{"model": "image embedding model", "dataset": "numbers of one to four digits printed on busy colour backdrops", "train_examples": 73750, "image_size": 48, "grayscale": true, "crop_scale_min": 1, "horizontal_flip": false, "translate": 0.06, "rotation_deg": 10, "targets": ["ink"], "num_classes": 12, "embedding_dim": 64, "arch": "resnet_bottleneck", "norm": "batchnorm", "hidden_act": "relu", "drop_path": 0.05, "depths": [2, 2, 3, 2], "kernel_size": 3, "stem": "deep", "avg_pool_shortcut": true, "widths": [128, 256, 512, 1024], "am_softmax_margin": 0.1, "am_softmax_scale": 16, "init": "torch_default", "residual_init": "scaled_by_depth", "optimizer": "soap", "beta2": 0.99, "learning_rate": 0.0039, "beta1": 0.95, "shampoo_beta": 0.99, "eps": 1e-08, "precondition_frequency": 10, "max_precond_dim": 1536, "merge_dims": true, "one_sided": false, "adamw_lr_other_params": 0.0018, "max_grad_norm": 5.0, "max_steps": 14000, "batch_size": 128, "epochs": 24.3, "lr_schedule": "cosine", "final_lr_fraction": 0.01, "warmup_steps": 1400, "weight_decay": 0.1, "adamw_weight_decay_other_params": 0.05}
Rows from block 4 of a small image embedding model, named by matrix and row number. Rows with one number belong to one channel. Each number is 500 + 40 x the weight over its row's rms, rounded and kept within 0 to 999. All counts start at 0. Numbers have three digits each.
Before each channel's rows are labels from the 100 images, of 14976, where the channel reaches its highest value: "colour at peak" is the nearest of a few named colours to the mean colour under the peak. Only what is clearly more common there than usual is listed. The data: numbers of one to four digits printed on busy colour backdrops.
# convs1: 3x3 conv, stride 2 (model.blocks.4.convs.1.weight, 128x128x3x3, each kernel summed), inputs 0-127
# convs2: expand pointwise conv (model.blocks.4.convs.2.weight, 512x128x1x1, transposed), outputs 0-170

colour at peak: grey
convs1.30:558515535515576471529493459469482529481472503512636468464508488509462516441513504477490418519453526502520489498488442516499479460485483537485510481544511525485501456577558526476433524491549434583476445501498480481463589552478447499473460546463490503582460490442502556531484489594499519475461583469477517438514447581482520511414523490567507543486504492421493506509517543436453513466514
convs2.30:507533487425584469508492543419534522470541439431549493438445512411439475470489520494447428536486512544508489527473492538497488484474517445498505504508490523503528541482513511524579504492475517467429449552519504502592530440503405543494511500463444478497518504449419551467541556537483474432506576467489575491498486473587465565445493515531473429465603534546530569501455494517481509494462527462501523515418545497516501493514493459494476428436501478511481523454470531472548511505511482446483462491543491486449477599449

colour at peak: grey
convs1.107:608572477509504486528403424538489496530479517525507457577500505505472491528523488498458525424566448497527499483493489433546466561472529472493444496546422469528467516506461559560482488510580439552489470528560490495504528530516491422540558519535554510491475535443466453517481518528443461527493536495494530502534543500585511442438499443488571516558469440468485531492555582477506505548489
convs2.107:445436447508506453463514490498496493523496472503521530462467488432561477477475483472527518441422443511503454619476501504460491447502455458487533522475450494479463446518484544514447454454471485498520512501559472467560647447513559508501506428533567514559413514516531480522527524514500516484464534530528443575482505461439499468470482566481484515490536457497549583525498495470564533468514570546484518542442436527516515522503538457446533525479514495473528605581504554531477464521412495491487519498461452491517575587575

colour at peak: black
convs1.49:502555460440574569463496454454485501484534504414525522437482519547481475467516553551405432497452493423451534482531551538490515490484543551529558484534516581463424504487470458536486563463495562484508474523510519461528497485519463544492590509471512483502545490455518456541425489580559483523493477462529541479557455472492516509490425460513484462475530456514454469437505464477462501564421
convs2.49:479478467478482516481498491519520485472430480569554500527427533486494484463508488525470459500466565438501468522481494489544566523542511497465512507408513444520519420463555508513557484410473549491546512496471530466510538479438567519511492470431524497512562513469478495519496477513564511488427508508523538483447565465514547578463509513485494464520523412437465473536485516492516521441585457413510465495481469416528539452477471488460527491525499516507527473508511489482523488621542462463465416466549599483544507480517

colour at peak: white
convs1.34:486500503469518514521510434423547582484493521598581462462444570504476488461494510508547434535470531562466515538515525511473532557483503565543559529554440540441512488485541454589506544505465574542494523478552521510445442518445526441540516490489539516538548494482508481529483486505450539543571485542512547482448471495475524470456462544470456460436514459580491447478531489462581479517541
convs2.34:437496486399511528534454449596469517600497450483539488536529511512508489494620493547510470479500558452540484450552479489529423496521524521503494546575463472571524576524555488501536472483509460506464505506450530460441532478449474487447530527584597514485528546432553556554538506567495466510526481554507489457508560470539521489495436465526491507467571553457466521385503503541505529499499524493536454543417515511459565458451487460479472519497543503568508450505455454494531444537502557506462512522452493586448481487513

colour at peak: black
convs1.100:542494452531548500510558449496559576494520565513558545547487430570608502497493470448524496563543471539460486505582491519538450378433501498496519499510499483512515514530502489480521525555520457603392539485425519532471503488510514458550546446483510554473504494421520486508453493533522498487535500515532498512471482528515575497477489535503535502450534477517509533487416451531453491567535
convs2.100:484441382586571524479498490496503527450468519512507544485481535500521469502473470495515466487511540454521506559514518491535477490526473533523493535525463471530500528525510499473484496511446513482534496577477467495580489446466482482557549433549507466517526525504565528517578445440580553470531441507441498468499493514520520541543509458504515500593449503496510505496495512471479537561540484488569529526548490563485510514485467543565526421455455488506494511494492429541489530494465547518510472528566414464522493462484

colour at peak: grey
convs1.44:496466522447525483544511536479541544478487508559477437544488522443542550475555448563455540484549509558548478552515479483468512448478457427459530484558521558597461474498467510555480556527551546479490550542490534485467504554446545478469534514490543533545497439551551475499432538402564503489552523516528461556538558542546510521451472464496480501489508565509476508477562483403485494566472
convs2.44:515450477525503463548431505535503478509595502569515445529468502501512523505491457451436538478497458514481511469455589461441472472433543487430511539517456538544489417500511524466505560555475491537488590558504561537518491521502449508525457586473480496575465470517462489488476477550459388463458466483513494521510445516476500397532504448594513486587514554541596535478516532481502513540509488485508436482528526484479499504510541465501448433432495570471474500539479529460477512414503454537592572563467488516489499528473

colour at peak: black
convs1.46:536491526427464475528470531486508487518451501520482491510486476452490569494529590522513555465512477467462461510533541504498519429480519545569455522438482550520489529546553474475460518521522481542472560474478451442525414598461469496479507478482523487388461485549462502454419511462535407586440550478529491541585518474519461505500482501511557441496472542502498529468524542577520468465563
convs2.46:530528526498477497483442515496482477481505502482451538531524494517534477424425471552520515489540512497495507531542482453497515586510564514525498510559443519499585506485581495514515496540469467523556542431565511426513495540512434528507500541453493450518512530489573485537507549456493494533506466498536468540545454600526536525569524582484512455459484485562473543575487485516502490491469491524459550465540487543457516502459588466443538403479493535464515511589476517602506576457467500498499490562543460526479505469546

colour at peak: grey
convs1.79:479538490503444506416502532455523508554498468479643488482448508527495537481462515517493505495497568450489487506431466523465441536477480538535480579446496486498498452420513444499501542496526563537442513515509507536596566482570495487528552446454451509504486469567607462456517563507481481517502462512493518478443460491451519434454496479525476549514464413464538504534509544529556463525522
convs2.79:490497511514485526477481517440441474500530458523527515441462469509549491477554502436436504459495554532466456500514481482463519484492564527477461500451500488462483493506478543482509425449478464447531466459454495532550496506414518479505486459498495472502474508523579494508430448495489484505496499456461508502542483487618447546532464500501525455552498469536490551459502442479450513456547486566514470447537457459528471412534467443476535419513516470484553505475456488530470492516462504482536508511534457534592516465533

colour at peak: white
convs1.71:432487503440497557484496487481505518458454503445502518511502552534481525501484497509541481504456549449540574447545486567508474567440480476502546464467494470415485466447437496558521435517423576532493517492522523476483493540492431425559502546488549452531458532541551495567514476492471466513489572487505541445507479518489522615510466498554476473477595505523582454452484427471540492485459
convs2.71:551478514453512532441464510526487489564515514495560515475522565505543464423484518497490441502473535520464518447474482478526478562532559553489473525547490471514452584569476487492482578504344504576470461505553546476510481527496466559524502479522479475481496502508536513510430516512534420498439545480618491471563508486539448439556537530458507484491528557562521523461572548565504570452558478493511504417443480519494598529592480467546508465486549494515403517439508491568540462523497527444505540489502575533479472516422

colour at peak: white
convs1.112:583428466500507456467574515526456476575490527544456471523501495415522443460478535498384479506488433524516500400511480513500522533460499507501486497514511487447448548575462547489517496549500527587509486493580534483520459538478498485547513471522513481567474536529490516454436512481557399531475430429519536493477473458542438411481501539470458436482448482481530477496530498497472474467505
convs2.112:511471446563545486479492502496454439451441467555497599501548573533511469513551528504487473463567559551484552561459513519462535541512498538518476527523441473561479478455617590534524463518495513554579521528553529522593512536497529517572506512509487497539497528514507561409497593547485519492497509592476454486511513421490451544582502525569431523490500480459514560456508503485559536533578505471506452475488426522496494524533523544559581494505535567512518473589501508503596432516495510497456518511472534459480538480568

colour at peak: white
convs1.123:539500509510425463536502523416520583492433505415505554443505526461562467495431439451495465453528466490517547474522494543522510561462474529544515497466467513518502432438543462505462499525564470481538484508458549466507511485418527531459512490395466407511551473464445504467442513510535490563468506583483562517541529422456478472439502529484530513490478428512479471482448518485542505469530
convs2.123:493529547485454480545520556507506550472479511457542477497546480506544556493634592501481429480504459469518529582522503555496521530434464559521515492614487509457469504489463469552441508547486543498533632497538582468517524442509529502497479528505501517442527450536498430531525508495499511566512511496476565504468503494514492496477457489474497550544468545503511588540456444473523458472524501547535510475518471520411441554509500495496503509484487549428506456475490505457591484512581546527463551495506498515449462408510

colour at peak: white
convs1.126:528470483519521493558526487477417472507448485552531494465526523446492520435456542474456594412469557473494509424493538504514590516499478462481480511567548496477484459490564492508513526567567491454456500502447483487515506404510439491559555511478454597512457530510482508480462455423420481427478436500495422524476471453516500505490519457460508568471500436452513540504512502493460529540534
convs2.126:447482511529479538493477523499520451501496459517494478525568428516528523503404524456469504527517503533489496547554472587490591559479500510512498532547474449434473520544520551473531437485437394491436489519561498484469517526523482523439452498561542487531543468472419491519502530509497524541531463521492433557498571451489536430400501496447485496550551556443486531546499467491482534459467519514510511508419589547524511579499487507443483502466492563488525519523539529544551434534478509474427454470455623480447430499496

colour at peak: black
convs1.87:545536463492505504540554459523417429545485470513466459528568527452482475553420480515522473478504423471453476464436562533528522552449510517535491515451497513520488537469562490467495478546472508509437438473471513495586474431401429528568449508504477492479542455470469448426422426548416455508508541490492511489520530562511484458512499490538524513516585537527506516486517483467482560524521
convs2.87:458506559521433510479487430491464499511486477509521458489525499514499473513517424509518551532508498525465507462586549504493476494508610433501507534493526503489493516513491469574456498448427518487408512542454504506475431451492451515466531502497580478452515478514545518504542517475496513516484483455541500490486481559455472511544489499469477487473555479432482454458525511520476476599509561546539543475519518519463428488460478476619462489506460554463646621494454599518494442524469479605553477578493413513550509521521

colour at peak: white
convs1.103:521482490530451419522460576449521500491443515496491478507477501461530472489514503476484384509453476475479510478462610490464459449507523468457452464509470432471527499505507424579480488619470522534456487462546465479512450523539451484534498523555458446527532513553518507546516495495580408527492429451450565506435478450556499506454481513476462492461462491499552525514513429464511552516525
convs2.103:490494531484453512523504522556512551562507568517556500545480528447524496506476523509516563438519508618491455522549487493486542534528511532498575498478487468519477479514456507480472525533505521538502498612457593487504463499473524539498446502522517532530448484564439535455497481533539465478536444456580465517548495522496492519445548459476512543510469510420533469472484507525529491488492520563486549483513536527588582480560473478504481455527448502536540498508585479544474487511470478506503502519465498532486463497532

colour at peak: white
convs1.72:474470514545478495578558540489458471600526484438490454486596472533514427441463509535500493539536487474533485468492515530508513485440524483517572539473531511463512481571465457458436563536495501442489559517509521485460467615489488486514528473444456414535531528586462513512453499401526515481503486517446525510495532446533458524542462535484518530472425458560537529486491477495481578456488
convs2.72:558494534476508510526451494480557555471478533455504499469449483500529561474506521546508489499525505495532556548621465489508517482445484567478471438486481525541473537501474485490476497526519490513509541512550477502519530496565510487403565533557461535515420569447431478492498511468488498473480496535456590560493507484462627525556530455523520519537485505476556504515474513470519487442531483511569572436546544524487497535465566566474504487486507500528463548459426495501494458483523418524447512559531453472528462542495

colour at peak: grey
convs1.36:482620522443454519475473544509476538570461478523538532458538511529445416463499441434461458453434502509513527522533527491515489511415520482518500537494512531400530465529518480481563441521482543512478430494502483464503543505558514462477553534505486491487503478519537460527460468578497504473484604506520548435437477528557512506434418515447576473479496528435476437469553530479508487506526
convs2.36:464474559498495534448416461500416423460483520490472497559529529510467413535463513465534503466457501533534507490564532483456491469493489432473455483466447482463556446546462548512503539469479468485457532497537554561438460491549500490596479474548468507470474497513443468530495448471459464515500457565470563458419495551543524476511487489484513500449467505449475496429400572496459485474467588390527477463427523513586427536454459443485460536485486468508479496498522515469476490435518413427557530459515525469456465523405

colour at peak: white
convs1.4:567609500493467583456436542535449438475488476426582554539512492466533543526411443481406565487436460521451535574479481546488488509544495450488495511485480506500564486468522483499553430484465530532547504524481539519432460511481470505514480468533494527509433498441460455480549444507489517441464504562532514495494531464522554476476464573522484541518506446486513563463529495475515539444506
convs2.4:484436513481519533519503490492484554512506525581461570489436492439442504441459475465530501488436502555533518502447534499539518551556497473461461551499505503493488465501520565598521536499567489460485436423487485509469554477494429464482526580512526568594511557551436518556459526523505493554524513550534531403514551519457505590514565482571518511477450427469477405484494535555532527487513470506512492613506531561475544560577500522450535491527580529528498510499510449508524439505589511503447507463406473537507489521518

colour at peak: grey
convs1.12:578547496534456452453513433455511473550438479552443484428534445484499478427428489489613438480479501446529558520492523535519449497471517518533476432556435537542498498423493480461481533580433505453432516517471494542527526474461468537490456516439527558555574529505512456514464527485457474491523472477496487489506485498562454529498468544528506480554456523538410488484507561550509470515490
convs2.12:557471478510472440494517511479492590427451447516558480506528476506542525459465436541431542526511480491505510420505531477506520513455494469504512517533511492559479535476427531499516551537514500435474501566517545426517506509481511465514573504472487529536533488490574545498569513526481504460504542512468468566495520526480571507501493486519457504455481515466449477472479462494559524456552565489542484540531486494495503518456489491494473439523448513525493545489459442449564558511515480489546445462505492513469513499448

colour at peak: white
convs1.54:483487493524496488390446487499497450503480502502476585552496551523512476488514461505497547496471506476539382484498502477484458497545536500542482478475461546517512518467528512438481567470511454480538530525497541539468501529445474500542500591568472534521538455489438516528470425392519485521467456552599464476505565454488467460476513492486501523556468545594396458482525421530531504522508
convs2.54:516444441543479563517488474489540489573468551484432481568483521539489549445470527478482465512515505489588484560475471520510374501502460517537505537462468542545517497498449501459507501446529477436506477556538485456509486572474554538488401522496546514507542502565473499515540561552534495594479519455520525410512490439494518454556487501507512510512552524460478495499489538498493540517509497462492488480527523487482466516500524486534548557476508516529532496542468461496510483447512490470568491551461485487495505544529

colour at peak: white
convs1.18:537482416477454486445547407540453488518466479520527506563458498538495558499529453473506475485490544520520532495465486510503429565487494527504529444457486488468448505436512485520518515537491486478501529585502491512467511460451533502510540467515511444557491540507416481521551440509448501405500504467476495595566558505423481550413453470473516510491532498419521561540616524507556463533521
convs2.18:477506485461446485458528423587552424558516499455477452429555547487556518460510496541440449499526551527547470530482542550458478575512479459436597487565556561532487502525452484461486510503543442542469463494498443530520588477502464520473541523479508551534552476522492551544550464452480501505473477447489434573559430447520519546509568536516460535459525486466486512470435495520541557536453485544568509473503515539520575506507469453430556513475534448524515450501472566454429475393475502529442484463566545525382412540496

colour at peak: grey
convs1.16:496561535494555485489489544527504522490498507501473537462520500432556468456495575573513495474518471548590536488588464478463525556475487500464492472547468502487502526559515470503459518526528450569583500534495496449514463527536596463516504559451524558502539554501551514412442486462569472622459529520540564481518428510532477446561485500460503458525483514444514497425475497560487493515513
convs2.16:467513502499512511506463462423535470464550468600498516481540585482491562639529482458543440517551550514483492575511476412518524474468506416480505524557460488482565544461492506507513494468488517548483485499513435473497515486545522507546452470489549478415487510508541447513570563520518439487505483464555511517477487539581518529506494487543479565474435478450487471552527487426485449496506514487477449519529473473444549522468465514451510543491455516416492535494552475500541443542517480489468513434531447540460490483482

colour at peak: white
convs1.28:537489519511501478524500432474429530455526573496503502497499490465488474525551510475440497435431528436510480506480498550509455511437519445416544530472546508475553458476415526504501517499532461526461445531537572507549537436456534516528477505535495484421533448415571466460551482435459506382491458570525490502513533523486528437525472554547465587551540554521498514447484497521520517506495
convs2.28:521504512460459486554464490503551511463558490451518536515459462561509497529509438493600510433480457516471480464534519533449434538593541475458561522541492458534531497465436538494531495537515518524444447550444474557517529546510481501497504437484485527541446465441545503574465448437497539476485482479536521560552390502561474489428572492503559505496497474512490548568380438496480483570477525502472508444508459487565526491500502560532542486445445488494446485504417496495573493470438492570439505540456461453453511511454

colour at peak: black
convs1.98:513452459478519560482490503534491483445511545520427543414548493480487473515525593468480416511502474563509471523519515495494452528550460507494524530594498549528521485419526571459550480506523495505505495410531453452543555434527481478473512493416489446582514537500442553504410515488468471481464468513515483480545434431474543586477554513449470498458478549536498527452489453486527515486457
convs2.98:549510481443550470545474479498512462478515530507575492502496602553464487478513559544570496466531543503476475473453527517571508562449513486504446522468578540545446466588507541527526555461478528526415471444544533569464491506547545435503490519564520501498529445543492493548498519434503541529529538523487496513440489540522526495467578579545515498476519544512507534524534473485542483531464542502508536524455552577546455576500483561450425495494457552510511482497536501592522509492531510464465498483422486434515488510487

colour at peak: black
convs1.115:484433513528561498514541449515495526517480386530512488482465515562542491532442462515545501475531478464498473501466503482449456465461471541475441448471526500480463473530455476440533488530463484487540394380474545479474558484529536456458534580472510499437453548539518496544543507466512396531479585539488485443440525551541499453487517492525533535408514499493441475532499471517533537496459
convs2.115:461529417524484530480544512551501479488551552556524508551462479496485476512493500483537517465573565470538573472465522475537521496548546468505514499516476436534493544461544424514466518545450520532516434530490515507496526533541535528544542515552520494545548455426484462558520527479607517535521538506452490430471498557582529550583445492509478438540435435492476481480469530484520496455505562493590604506476442668490485483482473503422527530549497488480528495468601464508539546553477439554458494543554499562529489468466

colour at peak: grey
convs1.86:524474452524577564455474523490502510470413503528516531471475492552532567513466504555503495478448494483482517501500501509487518483561507562549495559473509519530528429502544534564571507454474526467415525515565501585466555547502540532530486504475485456460536541561482579459495497498527517488586501449492481517449496474491454467537557622453492510515426581540483503574561510563465537487489
convs2.86:447564516486459514516572545430500465517533483478525478529507507476527498363473478491508483558461458518458460524496478517503448490546489505550502472442495608452502574486509489506469450482473496450437518472444501474516501528491553508492547476469571500484471467484542526493520515482533472450488542513474519473483472429466481505500502510469501547449479566506489457547532508566519496519465467546543507493486485512554490506438522510563538460436534494477490535466454502435486502624529518499540497418544581492532508528509

colour at peak: white
convs1.23:509460460470471462461473479425492499394542535513497483478502491456469510462472473440487557537521458485564456516548561495511518530413463532479508486544537466465466452391545553581475475539530512461505415507520496509545522509541508485437465525467474498537482452451478517471535550475497515491414455506473492484431533459527535535482502560471508427547473459521480510458588526380493498504461
convs2.23:485529517545392495478520499492444501543494487467526496487464399454477512552493471490547451483475471469504467502520488543494493522474499555536515501519519537467504493506534585522469434507498544490482472505549548410522491547491536487491415553477546523536466473473490532455501541483490451528421437464522428501517516513434470496534503501503443580466476529454466492515501482541509501464466494495456464486486517481464497528455524457484568485515428523497559515555478512492596541505506490475515517445497489557465482474517

colour at peak: white
convs1.82:534554538497463454452552468495524501563468525512449482526508523537429454504508491489452539463460509482481511464482528482474448498576506467494463458587462486563424527537470489555499537488526556527474470468501506529485474589495561421450484444557504441539498592507510455432506478506559499502486548428493518510429508593492480533495491453587511456537509456474492480416520589511548478470470
convs2.82:474418582513533505489464481466479437483432471472520539569501586533539474606476575479510455509487544501508571509483481464535518528535454524540472505474526435534573510511501545446492501511516451543459497450497518471430585510470586548449515547433488490463467424446459477468532491583439460442494490445524457516472442488567548447485502535491419422458444483577524508481545466471482506536529468504456514505508447509498608504550555532493514514462508489455501576498497454482537471537444551533468503512542449561485436496469

colour at peak: grey
convs1.92:449454512526542558543537514593478522495452520481551502495455426501507491461536445466483535499465555482437539478538486525472505521515461461495478544529439479467510558504424550440444547498475547552571454504485495566494547506481532492533506526521483494521472401484531537593419496438467522528520542550477488449449469478551494539566514461487422513441434441475509528481469480581520529510445
convs2.92:512545466503477512420454522484480549502501525466463494504497568530451523550521505524488596435419497524496462508453454481498526460521492531463478543473436503498604516473515469505518477464478541434502562539508453510438459492540528497456458565576491464467495480536532472474471502528466508526518529575485483540469534557516520427582532450438521525443489505460454526475564508561550498493490549490499568499509466511484529542473511559405481480440500478512449485530521435500446439465532510445511531499534511457523540434494

colour at peak: white
convs1.70:466442524493487494465472545503508466535478480513477464530560510479513555449464549470419463552440501507504551473558608516547493532417482436486482523507507479508494580436539494462490482544508494478485500510502535554525530482541509499359436548568482504481482497546502428551442510581511452511488473496496522492540520423512487521435509477574454465525496486561454531482455429451549480514452
convs2.70:647503498486528540505463515505516487530478534524553472477482473435487521469513528538487463482489503494505442529496475466510476494545509533478557501537557496503539463536556447482544542468524524514492495535575528538510499539583472534530445476616483555503496470523506479520544467569498484508471434508542468495470578463541533491488511525491488445513568503401525525459536493539519533514545541495486559485445501525494524495504483496463466467503450544482524530538457440448519481465527442478500539552584532430473483485541

colour at peak: black
convs1.51:551510541486489529483432496523514549546465532560491511602477529562536488475487451431528400528448460491546511494547484536514511467523508527547515507512527431411541565486557428495574427519408582513491514527499514531492480443474466487516572468517460482548441498454540500553497542452471475516559492466465508529517478460541485512465506484406505426477479473535536496509551524468437535491523
convs2.51:472490478523437581487519430439528463521528527480528528479480540543488507475460531492510476511477443472497512571538512513476429460573500397486488477496519522581549488592490549511553528508468553458480477487423537573514437455504537531533506511549530512469512482578520568419495500516512541525457474520584558461486473492455526479587538495508457481505503466493478455568500524489517482491501554447507459507402541455468533430517596522495484445488481490452507603575484492548510489516486447481507483448544528465585475507449